config.yaml
rotation_deg: 10
method: "simmim"
loss: "l1"
arch: "convnext_v2"
kernel_size: 5
Rows from block 2 of a small masked image model, named by matrix and row number. Rows with one number belong to one neuron. Each number is 128 + 24 x the weight over its row's rms, rounded and kept within 0 to 255. All counts start at 0. Numbers have three digits each.
After each neuron's rows are labels from the 100 images, of 14976, where the neuron reaches its largest size: "strongest on" is what is common among them. Only what is clearly more common there than usual is listed. The data: gratings and oriented noise at many angles and scales. In brackets: how many of the 100.
# gate: MLP gate (model.blocks.2.mlp.gate.weight, 848x320), inputs 0-159
# fc1: MLP up (model.blocks.2.mlp.fc1.weight, 848x320), inputs 0-159
# fc2: MLP down (model.blocks.2.mlp.fc2.weight, 320x848, transposed), outputs 0-159

gate.185:137154090187095125134118157125124118098120165097121133086137148145078119108138115113103131150134107099111156124166118174092123108137138087144182140123137140146149139143188132131172077140119123149184159175125131136128178101137159110094105152142143130130091113110100070101119107158140140104128135122057101125147148121140110141174131152106136153124112170101111148118102145113137119145129146096138114115116127069142158109130083146105096121137144114088132137097102130152182196125170125
fc1.185:164131153177074146150135127129110099071108135110128123134126136129132147140107120138130103134155135118106094092135130126136124160138169117121174103103113100169117100150122081146134095140093136119124132110180124158130110157142133125088115155140090118135112108145116115141126128157163141128150105105143077154118170128122136150142097068146081086092129114100148123149125145140124123114139121091162130156122126099127195139151154167111122144118122120111151156115121112134110170126107151
fc2.185:115112152160139101132151146101106138075100095134139139106138117126109104157157097141105106129112149124123124137162094178150152121100123124139120147148156152105114135098109186156134136161102162048136124164117181121148123122201116138177127103161098128137169118098109140128141130114145142121126136111154161101117106138134131115146126094154126107158090139079143147108166122105118069136100111148132156124113166099132090143130118120101102100147156143143112160118138166111163150122177107
strongest on: very fine (57); stripes at 90 degrees (34); stripes at 165 degrees (25)

gate.711:087079140102084137110089157147077124104135091124099108172129116124111100124128157179090136138102101112162168136149165158138104145163155136129144129125120181149135159197090140126158131159131123141147133100120113113115115092156154180162142165153092113100152105159173115100116156092169142089135108081147130146118129093170107131151148138106086095102123104120123114120104132123127134132157112147155129128142121132144149148109126112118092097102153137159167171066162099152146115131131095
fc1.711:124082124128140123126104175102116132134136133156120121146098194102111118115130072117120134125118132155147125135116153147083118150145134164148144125100119172171120160172065127127142171134130107125126113125124116115099114065153124155133084090145135132092190080154093103111136126149103164111138084067126153144124136134140164173129145141135108114108113098112119138101055144145134106163103155115157110151117148173150145138133124126118108157139150107165142158131130094133112124090113120
fc2.711:167116122142141143142090121113113140086108161125029174108123070082123122107132091158109132153148142115123154124145102136134121121173113106147106130124139164122155172111131144178152139105121086133128124154112190128122115110143125100161118132166133110120128124150126122125128119137153135139146104086134114130119133131103157046126097145122150155116114119135146166096150146128141154122100148116138072128115106131108102135144146150129122166130161124148122130130110166130137104106157073
strongest on: very fine (100); stripes at 165 degrees (97)

gate.115:161156137068096127105119108079085116119114069074092184111115120132108118086159128134124085146130157079134102169101135124138143152143119140150170153153143168081117164103166107113108160125153138122092120159142094129131115140083149153105103137152135140136123119132111126105123131099164141117143150147087145093078115119100107110123123105090130093164131160147129124179144117124110112146131144115157124139136124106112162113133133129127154129133165104140155144126132101128164153122145148
fc1.115:117119114078141160139123118154190126118147131172134101120104109153093145096121126102127110162105135120147182110105137107115140117107107136088118170139140141130122134135151097103108124117107109115081150111122125134108128151143176097122118145147168126141132138131113130153080177100079135117123138102162128129118137139123119145149079126113104161154133115151145174180146159096091164132089094161145128109124153155096162137117140098160139115143118167172118161121119153136138120123137136
fc2.115:144116128157177146114100131118133047126157108100127130111156158096124170163067130115161147088116181111141144113123143136120119142118119099132108094119110169116079119135118094114095141120091161117103168103165127072113146164132134157082145151141106154110140138173125146124143143117134110090156154098130145092100083131127140137122110104129138174118111109098144094106133118055132182170150124145101129128110135137149130128159119121125133125114148103179116139117081128141148136166135142
strongest on: fine (100); stripes at 90 degrees (50); stripes at 75 degrees (32)

gate.470:158132136111178157135101152108162121134167116128155171120165124158133120105164172156116115139125094146140124136145112113142133132126070106127085146111105091121121102162121154100104167166107065133154115116140118157098137091108168113142157167142110135139127071167100116136099130097106134068104076134113056109142150151132117111131106176066065109068145131134118099144110112160130155135104096127175134129135121163133112103152116100102104125121137122141138135169117157136125130085142123
fc1.470:145116142122146105106106121124142124144143099126181149100178053115168112104158168107100122158135123091152107102085137137154153180146090120118144132139128153132151111093112099124132128136150148179172153150133124157108158138135148141193126145119133086129137156145153131153117103132098131122152071088104115127122127096129118140115135191049127121127154149173131094109128118107124126104091128116107127108138143127138154148117105144116133117123147078198140142146108155108122141085112118
fc2.470:172114112144149119170095119120148118106153133121133139129150128134078147134119155098121126122103119167153136122127130135101095119137144129095161103121097120104105145081111126147143081069100188153120106158106139131129104177113106136142134141135134133109123084156130148157112161127114153121131130120137088127130125115121119116091149136127104107178142167153101141124116143143129185132074107163127109117101127162118185073117063080128121125134115088135106137113144154130161094117141085
strongest on: fine (93); stripes at 150 degrees (74)

gate.569:122111145171106144141139103161118161129159106132139111140136115112107076138092165117168105156126161118103127126111129125120123110125096107107125147127149147123101094112121158123133115152111120134077102135104138147150101117165120110103136124153137181124127135089131116144131079151128152132149132146129125158151152140120103163166139166137163133093120149144097114156126202089154130155091133105151113104139130106137108111113117136155114094092076150145139088108098202127153128138111151
fc1.569:129128111119139109133114135118133126154115162087091171128096152125147108123146143154129114128144112133168135083156131129150109110091128099141129108160126099107124115139183080122143108047132159113134101100153131133157120111135156141128074131102122104120131124117115141096129156144134145156153076099085120098077115132082144105132103115163123154107122107102122112122148131154077108109139126167154115129125121149084113128159117148105167137137113127116117133134161141134142140098106120
fc2.569:158109102105151167122135160148139114112136140137115118144080124140122139108158099099104135136125158096122140186163123140108141130153111119118126099155115108145157148166084146096121103126067166125142137145120111164119149095073107103132139118100107091135092137121117123132100123096147132153122146125118140103169167131142123143075090140191135106153144126160041131166105101145145104119112164137130144130106131095128125100102143108138128140134150166151094093137130107140105116175136128
strongest on: very fine (69); stripes at 60 degrees (43); stripes at 45 degrees (42)

gate.445:087163114159087119137145165126155131123150135115114091138169115092134140120157136086131100077133073157116111168132087129101120114153115144130150142107155108145107109124127190120156159114081141126131116143110177103102096156105118127081085158146090139101132152124155116143118112143199119130083139153144120126139070138089116131096113095128128086131114126147115114113124110126144156113151137150124138125106112139110147106141166097101134121089111092137111135122119140110086129096134129
fc1.445:143098146080158152108115132102069103116134153173136148099121131186122110138075143158086155171146128106140162086143156154141115140130118123116105122111107159128115105147134091156104126152148136166132109134123094148170146081130138161176168087132135144143124123160125149130121151090104131114122104091087142120123126106173111128135125129157161162153134147144147117148168141164123096121110124084138133138135117151158110144089128166137134126150143135149135118109124114149144104140092137
fc2.445:105178096143156119122133114146124117111130105126125120109156091152118101127124138140147140161159167082122075119119157147135115121149122108146119127117121070153123138137131165166106126123121168145123124143093156176104114137097102134140166159119122144143126088119107084138107106099160154142078148104118139123126190136146096111076084143093137117136117162126159134147083139132155109125137156116146144134148126128142140068168108103154131140166121114169121130122143111169171109148137151
strongest on: very fine (100); stripes at 135 degrees (96)

gate.583:094129176119118130117132151105105157112142119130123116094127180117092149156121184122105164142153137080141125110173130126112132141139111164110090130122119141123160144148096114114160138127114091127091120123103163135086121156125090150132156113153110175129080149133137152139160137127115132170156104118142147154073114090146110169152114115177083115081088148157145190138124120121101114097168118139101156121142103133053148123114122113106119134142111151127123125144124146153089136146111134
fc1.583:134160140125134123124104148123093119116160119120150108134144120163155175134144145100108082120112112160115151130099141117091118144182106133164129204120116160130135148097167136191149095106140135090150144141152127176106137159099103117135144134135114143143137109129141101129119094107159184078114118133112090131130131139114113098164127079133144128093120079129157138147165113074127065126132132104145109181095123108141131124162119112179096102104119140125167126132067143142158131124153099
fc2.583:110076061093112118138137127145136127152122141094158155165144141120079107132087103132134127121137119125126124090123104139127110165166105104137117114121104154136114125120177139108132135145151115152098117103120137139112118131102151184125157161095111119122158104100125094148086105118097155157135082126104133132115131109130153173115140113106133093119148122122108165154127097121140100106087125138105139138136110129139073109134115118118156134124115125143134135120132148120143155150085151
strongest on: stripes at 120 degrees (73); sawtooth grating (62); medium (45)

gate.639:144131131101163143173163114129127111096113150126087158151169106120095103135108198119098116119097143129114107137140160126059111104135152135072103181129151105134104143146139133095150168159155140134109096117119174107124140122141133096151103112163152124145173135119150131154101124118124105076111139166148092129065120140177115134130132110098162112142167176146165135185153117099137178136112137126124153137109137082102129130136124115166155146155109148111139138091107165081155110087136110
fc1.639:136135098131129115137082111129119116109161106140156095122116154156157173126116140151120105158145164124133113150128123114142107155122116184139124094151143130128133119185143105107100135105165149110162132144107114150155152151094102145131113103135146124115128126151137144070123075146124118079100135125132121131127126129092118075164155128131158160144097171144153105130146137121119132105142132124092141107211072143138184132105132078098155113106097114118143128138155130115104121160120125
fc2.639:120123135086130155114125104131076127127154116144099131137151131109183135164109152143131153122112112123112114093146114123124102133090122141142124114125116131160114170123120136134124123150151118096114108154129144132144118122204109145161172108122158151127117129124132132136128136135123129111125141109105112124093163164163145140076116118150106152111144113134133128138153137156154055111137133139110142112111123130135117116177161099111098140185117123121106147189143146101115109096101131
strongest on: stripes at 75 degrees (70); medium (47); sawtooth grating (42)

gate.502:128164124105087091102154140139159146130095098155115126147154111119167145143143134111140111141085141113089142116119115153134145112154121122074149118138123151144118160179153048122126183144135164120145100156134132143112120138077087068159097130139136128139147073098091120128120116135138123149134145132125203128086111092112121128126076148105138116123133122153111118106131163149139165086110094087150130136176111130131117115137108171116121117084074098109112139141115161158134120138175135
fc1.502:153195170102098091068145103147147124119125110165128114143119128157145180124162158142121108118108129085128120127135112142113161122119090118132139087146139173132138139144113085140122156131104161128111134130097125148126123117137076131062134100110131104153152113106118145090150150124099130125115169131083125133131118101157119135103099148129108143145149155116108090137151162119126105095128066128094117112112153144158143131090144103130130119104126121187129144142150182134152111149162164
fc2.502:129089109112108134134156126134196128133124155156123100123128127122097078148146139138112113125112160114154128119134147135111169159164159150112188090109116133074143112099094137108130102109094104136102132075156115153105117155080161082092122124164164103116135146102173127167150100166142119119141138130111118102145094143122148116135124145137105108151119127129088128090085137124151151107138143117141139129113116113125160105150155090140125104142074106159121131143123137111102093135114136
strongest on: stripes at 120 degrees (64); coarse (54); sawtooth grating (49)

gate.165:116092119099155183159164118098150121122127102117122108124145145079177157136109117163122091120120106133150110113146151127080105122173133102090128132111145140114125109123084141107150161126147119117154128104129162127112148110066142154173178098134123145111108161150152131104182137119121170137104126151159170103126146124127140138117120139158176163128115152187153114114120099121132121116133127163105152120099078106104139137130160105118137092109112129163133155111106142122117144136083139
fc1.165:110147103145127089137095161106056180103148125147097153158147069115118132106089141081125145180107133130131124145086117150177087125162087142131124109104128086124146152088146108140090107121117161129119120153141123131117119102117149104103122123121166142120109127120122139139131098119170086129115120109103113162155155112139154096108162094129130111119082141126094164114155150128048094100130113128131153142188106139163099144134107122131121163116150153148109136172179146136113096142113168
fc2.165:087137090186149094115141143111127130100097139139112156120141151147192119095101126125138102149127153112125101150091115127121121175094127146158116139116140100212122122099158086081136134117135150142121144133161130117152169115143125202135089108095137164137136136119129113124154154134141194140185096156116127114123165099077104091148153124071167089089113115114130165137131121118121118133148108124119165160136136135120095097150099110145140122137061092116131152116124152133131114155148107
strongest on: stripes at 75 degrees (74); fine (59)

gate.275:130164102123160087134170128158157137131105117152094151144108126141143138139102130121147137152113084136139100068152157124106133179152115159133124111113165160125108109081097127103105147134072093128082127149174124122127152135148124102157142123142140116140088128093136105126113091109125121108159137069114112151100132132135160149130119150091115139079133126131130168124112143120138145126133149107118137132112125138141113149160113081108131095162151106139154141117141155139161107143120132
fc1.275:144127152134088131090103133087105122130130111101128113099140143130132107113218099112107128133139158092085123177123102121167149120085128115139148154138134094128169094178156134150145113145175126129105127104112140153133135151123126137106090147125113140072153134170087158102165185141141164146086113160153136122144109140132128094112122119169146128181118118131104098137113121125104111155147126118133163132159131078117154119143174150148114146100107151130124106149126075122102097113122113
fc2.275:080128154130129150121148128093115150112141100167153159143128169157202122128110129101132113108104108128148110128106103120125089161081105095129130131121139159075144103137161173144135128135152110115123112062123156091165131105132100147118095149124123185122123156167165125112161086118073125106107122113123155138131121139148140133109152113118101138100127123107130156140120136132124131153106179140175090128158135134128165126099085163110142124140119116097164120131127109111108131090102126
strongest on: stripes at 75 degrees (94); very fine (67)

gate.538:151135140151133116128155139147156131123112117152111111137132184120166136122140164147119171129101100133125106130091149097154101174107147084144143157120108152130124140186086144124029158139160119140101119157139100138122128186100145118161088151185134140131130118139146147141152155103071103134124120098130080131112126145160116140104125129099104132120058118125091123125153142117165092155145125132128113140125162132124121070133103079166143131115146105173149121136115161119131125140155120
fc1.538:144118122151092093147122134147139069087110121105158179109132112185114105185161097141101109123141140140150077141095094184146145092118123167090105147139112146133156096103135110133136122105122133117165146083124115144134128120124145143127145090097105116131085120122125114129153114143125119114149122125128166133145121095176118146128120133142140141172166137106120128124154151138137138146123110152121117130099124143133081146154119100112123136166163132127050109127130104138128123131137106
fc2.538:114139136127111176121126135108082082111116136138081144114096168134173120097146139109137155146143150123147117112118143130150119160092144096148164136106131140171165098179136101178139172141096141122066150138108149124115084120127122133134142100142133126092158142084098109090161144155171180140108133109132147131141137136139136150143165124108151135154123162134152115126117130148136115121074108141133088116123113119139146186102135134156138117135113119115134106158119139083171134099112158
strongest on: stripes at 75 degrees (84); fine (68)

gate.291:112150120141095161138160118150098163169128129117106098145130110161109077112149123128139134111098154102174101126136134118106124100123102135153102121120078080157152138193147149148134093137153121121126126127147116147107123148123101172114158132160109158132152115120110130180139088118110094137144111129136127130142089115087088152119135111165123115137184138105112119105104116120100150102066143116097108145088125171164087126125120147110166154139133141150189157070077130151120136154139091
fc1.291:127129135146111139126117125126130143128131102119128088093134136093139141125136142125155147113082205124107142122117129091118132149164193164126156125126125141163130099131096093136147136161113135113108164110058168173141156124099145194160121129146117176128128123134139084128103112134141091118129137128127112137162121094178155130164159146117186117089124129113157113120148138139121132126114105096134151129154085165090162094104111125100110134132138156124161138134144129113138148117160152
fc2.291:155132131085131152164151117110119145146127121122113111130134153123143132115145198126102121148153160069104163109174172121140099115140153120161113093118088118119127145128125147087120133108110133100209137141052146098149139083108134140162142135120108082131151165143109142145134151121119150099130112149159119124120106125106120072131150108119092107121150131156109117130111167155132132116144104139132133134143172131087127138110159141128161140088138091147143105188147147101147139152117135
strongest on: very fine (88); stripes at 15 degrees (74); stripes at 0 degrees (26)

gate.415:130137094084110173124113109104136127121109124139137121107141155142175106087131134119140140115115111109152123105129128128167135145115106117111077150116107157132129112100138174109082103135153136128147140144176131144091136104157125095142131100134155105121119161163130124128119130122128143153108103168131086146123138146106132130106125094109135155117093162124100096138106142109142137120088101155123149155120133122110092109155108179135179115131102118134121145174134168164120116129087136
fc1.415:147119137079195106151133130159083114183160097157179108121108168156123165127120128141136145127116131109138119136140128110152146153162143118093115168119130105146119098101151131098096150098126169133117103123121092096120151136133154126153166098162150097112107128125119148105102127116106128133129113120143111121140117139116133115117130070097114135165118198131127142139115097159136123175124103121145156111126116124154107089117118153148138134127122109144127148107158164147131124114146153
fc2.415:140166167104122134126133130152138126123149126124147156135093124139138145136108098103119138147141159142118183120156115123109154147147129112126110163156095147078132129131109116126154146127103135145143096138135138094131234112128115117130114134139119140132075132151144163092158109171117181127064106155123118154100148132116154127211128080146047124128117138156113140124119109140102124125135096151131139142120134144176134085143149117121146110100175166159131128070118139110160120103151089
strongest on: stripes at 60 degrees (55); very fine (54); stripes at 45 degrees (45)

gate.431:131129121113166129153133101184147121089135136206130159095114109111096130131083148091130158131084118154112089154153125132111131154121114162104126154078116116146181087124159119125122142133146134140143112112081165126061161107126121101142109089127096108122125140171131127111106106136124119129129140145142174153127143133145124106089120123117116137106117166132139138130140187110103147167105132139104112143117104169145138114144134117133167188122110150130140179120103157129105130116126138
fc1.431:138093092127103126149105118161118118154134076194171146118144114112156157136137122138134088152139125122118122141126146102185129125090149119111134116157125121108162162132136096090113130164146136125146128124118134199170129162099122128131131094145152129110157157132143140119116113158146106145118151131136140072151121088100105137110129119149134119115092094132091150150162131141140102141148115128066137069150104153102114120125130106112126161115128133127165154144085137111112119136115151
fc2.431:118137174101134128105163131086099107170125109145119140153134158099174161146129136129109120116140161147101117124129118110178100141102083121143119098145130153149131139115153145151159142140155117149150114131177089110169124106144121165168144122150128132130136126159087166140073132144099126120152126158104125128104142143123144116061148130146108130161136106154116092175127133130172109115133154135120100100109133145135151097138139149116136130136131131126129163109153141128108135123089104
strongest on: stripes at 60 degrees (53); coarse (45); stripes at 75 degrees (39)

gate.662:125168140112126162113117115136126133117118122126145109113155095134081173159153089160164138130091150088065121115110112098113149091092134120136136081106121176176154144153155148113118156169120140133120109142155063122127099125142136127149128102126147138166105123102137150118128140122119175144119102109077182116141135155155092141143120171156093152153086144145117123153123116130128135112117128113155144151140099115159098155137075122149106144161104099093098144143094103133152133125116178
fc1.662:121159164151081155118143104127104105120111138176111109079138147143092131162127107157164131197103136130147133139109106097148094135126123126127113107085114142121098138115083134118118158149106145172133101130119108125110116172120176160129132146142142123159111137113115128094159118121118137171134118113128158122137104117131116159115119163109084102167121155145052106139143141126135139114130139102131134147174118153115126068108091124139113164134114102115110142146068105146126121130148174
fc2.662:085125143138163114105161154127125116098109133121134151121126099172153070146118099176143115142099117138135135133107121154108162161137143131127119150154128129105158175110091105123102116107140151140134131133148152135111158105116128123110135151144103090101149137134125131106152118151161134149141134135135125087093214121133111136089133125124147143093150087143159179121078122111119126096158134128106122172115125145135104111111113098124145112129113171134136126141113130117174161117113145
strongest on: coloured (96); coarse (45); dashes (41); angle: stripes at 105 degrees (26)

gate.359:137125125120126125125145101143165145158142099140130128119129103148110075139088119144111118111116081155151124136120117140116063124107125158099099128147127114130112122112163120158133114132124147139113109111157142192164182194117146072129116119164137149122116135143122130085140128140164160127156124130154120138138128110109104129138164125133097108130135111082079142117118080113118139138141160135104145098149145122094122131134142144135161160108105128156146163102074140136100112143119196
fc1.359:123149113130147144133118122161134135119147127172118136147140127144137106130107116137117168203123118138122194128102143103103107153160136152142118100139188111123097114121149127109142141154121111144117109147103138095138158137150127081136161116129125161093103124166109165144160150147155034088134144107149137137160122082133123112106131106103171097108135110094121075152123135114141118120108165123123146126152161141145146114125135101140115124102102095142099159149137148133156123142060090
fc2.359:177143136110148113171160138093108153104133163141104143146125124115131084109113120087131100102135128151172101100134115106138132107105151170159174089135118165101137122118089149150126143118100156136096119125138116183161143090151125159153122171150098147112128132117124104163140123123101111128125121114147132123130094160136155120152141131146130156135135130170130113125114085153130184144190140112137117137145129155104186122160162159115135165149137118144112141149123126159112137099143098
strongest on: coloured (99); very coarse (77); stripes at 15 degrees (38)

gate.147:141157129171115169118106149123121135148108124115129156140130121160129108118057125132105083104113138112122144121118159112115139109106059120151184136142127160100137115120123103163129109092149107124093150172084166119124070161133135124112135194125149136103085109142107115126128186144130107127118136155089066087152106154100156073141149112094120100123136109155182178113104079134127128104151145153140115114139146112093124108156146124101136113127082140136140131116132140127169140148081142
fc1.147:148108139146112124134122099132125167115129126152161129140119095154104096118112155137130103113108136132145123125105160144155113130135122152165120158139117132109098116115133085149098089140135134112119135131090154120150132152101093118131139170094090151112076158148105090149143161148148117116087111137130109102141106121120151104082122088116151140150148083098155138120149087122106162130098115148118165086099131132164070113140157116093147127161080097138125163141099148098127136143099169
fc2.147:143131145111116091192138134101139118143101077156146135110107102148185130134095144094129149119126139141150179126137151143143143141077112103165157101138103160133117124115138131131153141107108150088078130127164133150161129122142107108108132125138063150169149146116089147140092103085118152129131120148183120088147078109125130158130105111135118101128132164121127105110114100134160110154145119142149114144179147140130110110126102120132147126149109141146146138110161126171133152141142097
strongest on: coloured (95); very coarse (76); sine grating (48); angle: stripes at 120 degrees (30)

gate.468:153118107151160127102156106150135155109112162104162187134123096128131101114156121140101160163138090149145132115124155165107111124152135094149107122067075173119130151146118128188144140111111129105173103158157146112142120092133119143132070107128115124120150142128107159168163137119174120120109138105108123104152129131175160155097157144130140131078162109112193114131128129117078133153125114137125121145121136071135109117115124109123138191105162135110109173149112128127128151163148115
fc1.468:143158132125090131131122102115168127144122085154096082102109175148139143169105124113145099126152138101154110176150093119136167116153138166120112088159182065154123154131097106089128110124121113086117153146148126131117111107118079087135171136090118134131119111137162115111163135124103140143117105193119119159094107124076103114163111085101127136110115123116099126159136114137170121133109146103124101106125136155119168139125133128125127084160108107123082116141149135102121088143131181
fc2.468:121105170110142135121111140118127103183107103097111139144133111145115132125147139118130138150147152111153099131101166105138133100105118126132164200140144145121123156118124132082109185157131067110114139086124150117119150153103160149109092135118132100158147135110139141103116145144135160139195112176081139125121135127149121111133107101131133108169115118143151143091164151137155128127132094139076130098101105157122127158113148142147144096117143154145125112136129093082100167177115182
strongest on: very fine (74); stripes at 165 degrees (66)

gate.268:136133132113130137150109091149100108109173157117115097178121114131121146165120128167089144122098135139145159099093171128135137123128122155144175101108123108160136199168168108133117149141138111146123122105120070139129146198090135150117117080192167101120133151108087107089145109082139132143121140114126179123109117176133159105109087098124141132127150106111104146084104148130150088129126128103175113115123126138102136132116132104110114112089171124148132143125115106136143158110137156
fc1.268:128133094169129132142142100154129118079125154134140168099139161102120138145099123139095121099102131136139115162124075133159097145160120123091101149099147160093154097096132172121114109113116144132132162123151162121180171095125118153127172108145123123132092107155141126095142090111120114137094104122146108118120110144147111125127075173154108131129097144100082100114121117142101152091128120106112132112139098081102133150100152110145129129112126123172157116095134136159142158170161128
fc2.268:146129131140122103099145109117111146103131145114133102075111118123122119148103128129146146125109104146133087163128110135137112123108110115152115131080147114077092107106154096123146144120099115086106111097120157120072117119155122130146141132093116135127171119175097089162079164123098146114160109117107154118156109114182129133150142132153125147116153174129158116174108106155093166129107107148120127119130135148122103182112097122140100157122110113096121171131106085145160190121157122
strongest on: coloured (96); very coarse (65); filtered noise (64)

gate.246:157094174103118136107121136125113167130119106155134133119127112132139096134126111099084141101140086072133110146154133137109112113148098141119139116096113174139064110146150121102181149130133137134092079134132103132147138140099130101233110112135127121148136166161161150102122104116130094107174124105152180130118111163151154113196129146147064115134099142172128135112151165156121137138156108143112104126142149151135154114118119156163144169102132124169148128117152089132133149162106112
fc1.246:105131148142164093136133131108131129153081180089154100094170201129145096102089176114079089160115142118116118084108121099141135114163157141130140084151134134122151106131139117125118108136117091162116177123094113117108133122107127115090139127109135154122152122169106127149107104131130123066137166100156101144102120104171128160119122072176165151145112132134132126137140128102106165133123179133150146149166129099160170147121171125109106139150106149146125109130116108121147127146131132
fc2.246:138149129191127073099092127160156143154089090116131125094163116127123152147162175150079123112105099141166130171126119167111146166122136126168141115124163088115150100129141093138135132118129101129100113150114108121142153106143143078149127136120135129120124108131150130131119138106150146143100164141155151156140090124131119142109094142160135142151147126180168138119165167136135146097172084085114090115140116138167090148096126113128114143111149148096183113136130086110132121128140152
strongest on: stripes at 120 degrees (59); medium (58); stripes at 105 degrees (41)

gate.253:177096169104141151154140082118152150124100085126121129093161166160161143129148162158107138070130115135177140110110142172083142133104122118112100166131147095113169122137154111112138130164161113137081141139157127109105115129146120160129131127128132135120125142107136127149112172121147103133123083123112096102119126149150176158137124158097118143131152122137173148165176120094138119067126099160165132155097142143103095109102092126164161088136118104138118114111123129068097113139171095
fc1.253:103077120145143131128125124124126135058174121130135167131156140120148122171122141139128120114147109108103133167099156092049071107139118095134121108136143130129090090147106118067131133171186111128151119112115143134129136122118107128103114086095159153129073140067137109136111147150115095123162068115132133147131118106130169144110095102114157099176144189179173115139136090103128103128147142123126136093157128123126164121138101150117117104142129138148136101130124171101088151157108132
fc2.253:151150148148112144130135144154135163102104130139119105165111083141108091153142127104124146102126148159088075141149152136076084140111107131146105113131095089099134154133126130129154129133112137092134146150133168137131112120104140123107158127122140133133129147133135111101136124115132101121152105103143102143126153114129101107176119131143125161120102089108159133193170118117172145148119137127146095076129133126127125146124154134109113136126201100131105144184131120111135134136102134
strongest on: stripes at 75 degrees (65); medium (54); square grating (38)

gate.368:121162132143146116157116101142118090135120132142149132139140105129164146138149121096159119171114103114157134163143113110119125102049170140156126161081098140086125118146193130084098147107116116118109148098123169157171128141142121129168094141148091134142124111133165158101128121141116142086129088129147146143148133146089172083146126122151122163102097131125109121129130107133132151143120134143125112141133144159130169126132126157111110126113149123121131110138146132161119109107140114
fc1.368:108128136139124087158099121110076127129124105101147133112176096125107103112140162104144105150172109113124145115083132128117117138119137108142147132105157151109138147129120113137140083209146139168128123106080095119188117106133102150143143122106103125105133094086117098107082125148151087094135103147121082107136132142136140121118110149121139140182119140119093155157111145121115169156138144088159156145130147112120148146145131142089145153106134071135111094171206121124125114159085101
fc2.368:093114118193122125146126140128111188186137117137115138143116164086131156107141143155111147160120130163150151120112118133126107171111147116109109134102152187136110097134083181114122130155151094169142118128085138155126134117116127119169077163114124164126146129090141120110102073147132150093133143176138133164095142108128116147082167138155128108118127091144122115110129077073164176142113138123154140106115145126165091110169151069122174117162112140109108123073098137139147128095133153
strongest on: stripes at 75 degrees (78); fine (76)

gate.638:157131119109126111089137180078101152135134126132155134123140110095132110136102160149159130122188178098108125108145139119153123131123149119116142120118165111103128152097088132096139158109117096137120165153133139160115144177143168098060162100126121138087134149116158172080127113148079137156101094131106112115147169164170128139056090097124102165124127142127145096134118136097158134128115138142131113137161108172144119116140161117103122141152156114146184167127172106127156087117109127
fc1.638:136144186135107119143135159092128162129166169135129099128122138097111115128149137094096141110135153136117105116111119127134109149102113128124127182138113132138145115152089110134090150139147098128104130114049153173128113136139117128057099139108130157108125096136133149077154161136126141094128166134129118123112114097137142166146116126170103124113130158148146094133098140160137171115140080183109134107119102129124173162128164108075142129153105055158113109123102095146120134114123156
fc2.638:129189120139134126174092114154080121169154104101129108129097136104137108121117150140126163143127145160121148159091137118105137092130150155162113144135134122112195143120109115127145090134098104122166128136111125164148102127157181085134106161149156160101113149088098155127124131126111142129123150160131058137087157136147131140206116152120156141145105088195169119135160154147115177138087119108150126122115135146123139106140125100140134131118168155169116087160151127121098125164165146
strongest on: stripes at 120 degrees (76); medium (51); fine (49)

gate.235:140153117187126129131122102129130150120129113080084124157123106159126119095146121153086134090099114123126117167130123144122131141150089110147111132129091135107121133160168080158146145119105121073134168153138124146101105133128125146096096171100112116160124130137082137104098095106142151170103132170114126126100167099111153087134136175095145080121126104134149178137167150111148141143133127167063157118109129157146134130134182158116158164136107111107119134120170082144142148129118109
fc1.235:114132102171137129125119158124107127144136104146164164125142107111097129160096136123114163105139148101119152116119107109127143145125117162166166137124155100114126127140083096121095069106173111127120131119146191123165105119112100166114162118134073152090181106135144105112166145092159126134149098061153081122108133145135146112116094128160111139108153141102118141108098133128094094144129087164115131151143119164105127094159124115095143118184137168132086147116127124118135119152072144
fc2.235:154115146126119120143130136121121136132136131156138125128134160140131132132173077128156093117140106135155125093155127125118147127145167142111073147090112162087149116167121152100140139104130141157105140106145143110112138120090043136071152144131106107147132115066135184105178125160135127126145142174139137139132131089134114136119105123092116117131068104140136124156130189071143118109148109137114125129164121106142126139114161118090128156153146072114175116084118131095110159093164105
strongest on: fine (84); stripes at 165 degrees (65)

gate.92:149147101092125118173139159103140115113138132176106134131053118177152129119144149088117112116098080152112149111136090153104104123099119122116112143147110126150086103127101110108129145149087138123156076137162119106127148154152167110124126081181121143116122137118111169148152098132111128131096075140101158165156148097112112128098169136172119132123138080137139146134124145121137131092121147120151110147092108097151142161126131096133140131147102140110145074077164111143120141094113082
fc1.92:112130133107135145167095126132116127081117117131110138161123115119180141121160134115116156091128139153114097113087139137082109059097158120125133131110148129140120143128213110135178137155122089140083121154151140110120143115129154121124143121125138144134126159154124147133153107060150143125126119138112110177149111135120151143126101101095135157116106081147139145124162143139103087149140152138153095109125131131128157176104107159102114107164124115124111144115133135094121142105108150
fc2.92:149131148103132124152098138140154078128121102148108163109148124126137120075069123113156129134089089125103170167134119134143136145114116108179115175145140117099105130137157149127096173129095128155117146156156085109147112151172143143095122144172107123096138119158149094125133122113085134122156152121121092137120080175177150136149114148127149129093206123104124127140109133153155120110129145101079091132114126112142160175128092092138183076122120142133119142089151175151155099129151107
strongest on: fine (56); stripes at 135 degrees (39); stripes at 15 degrees (28)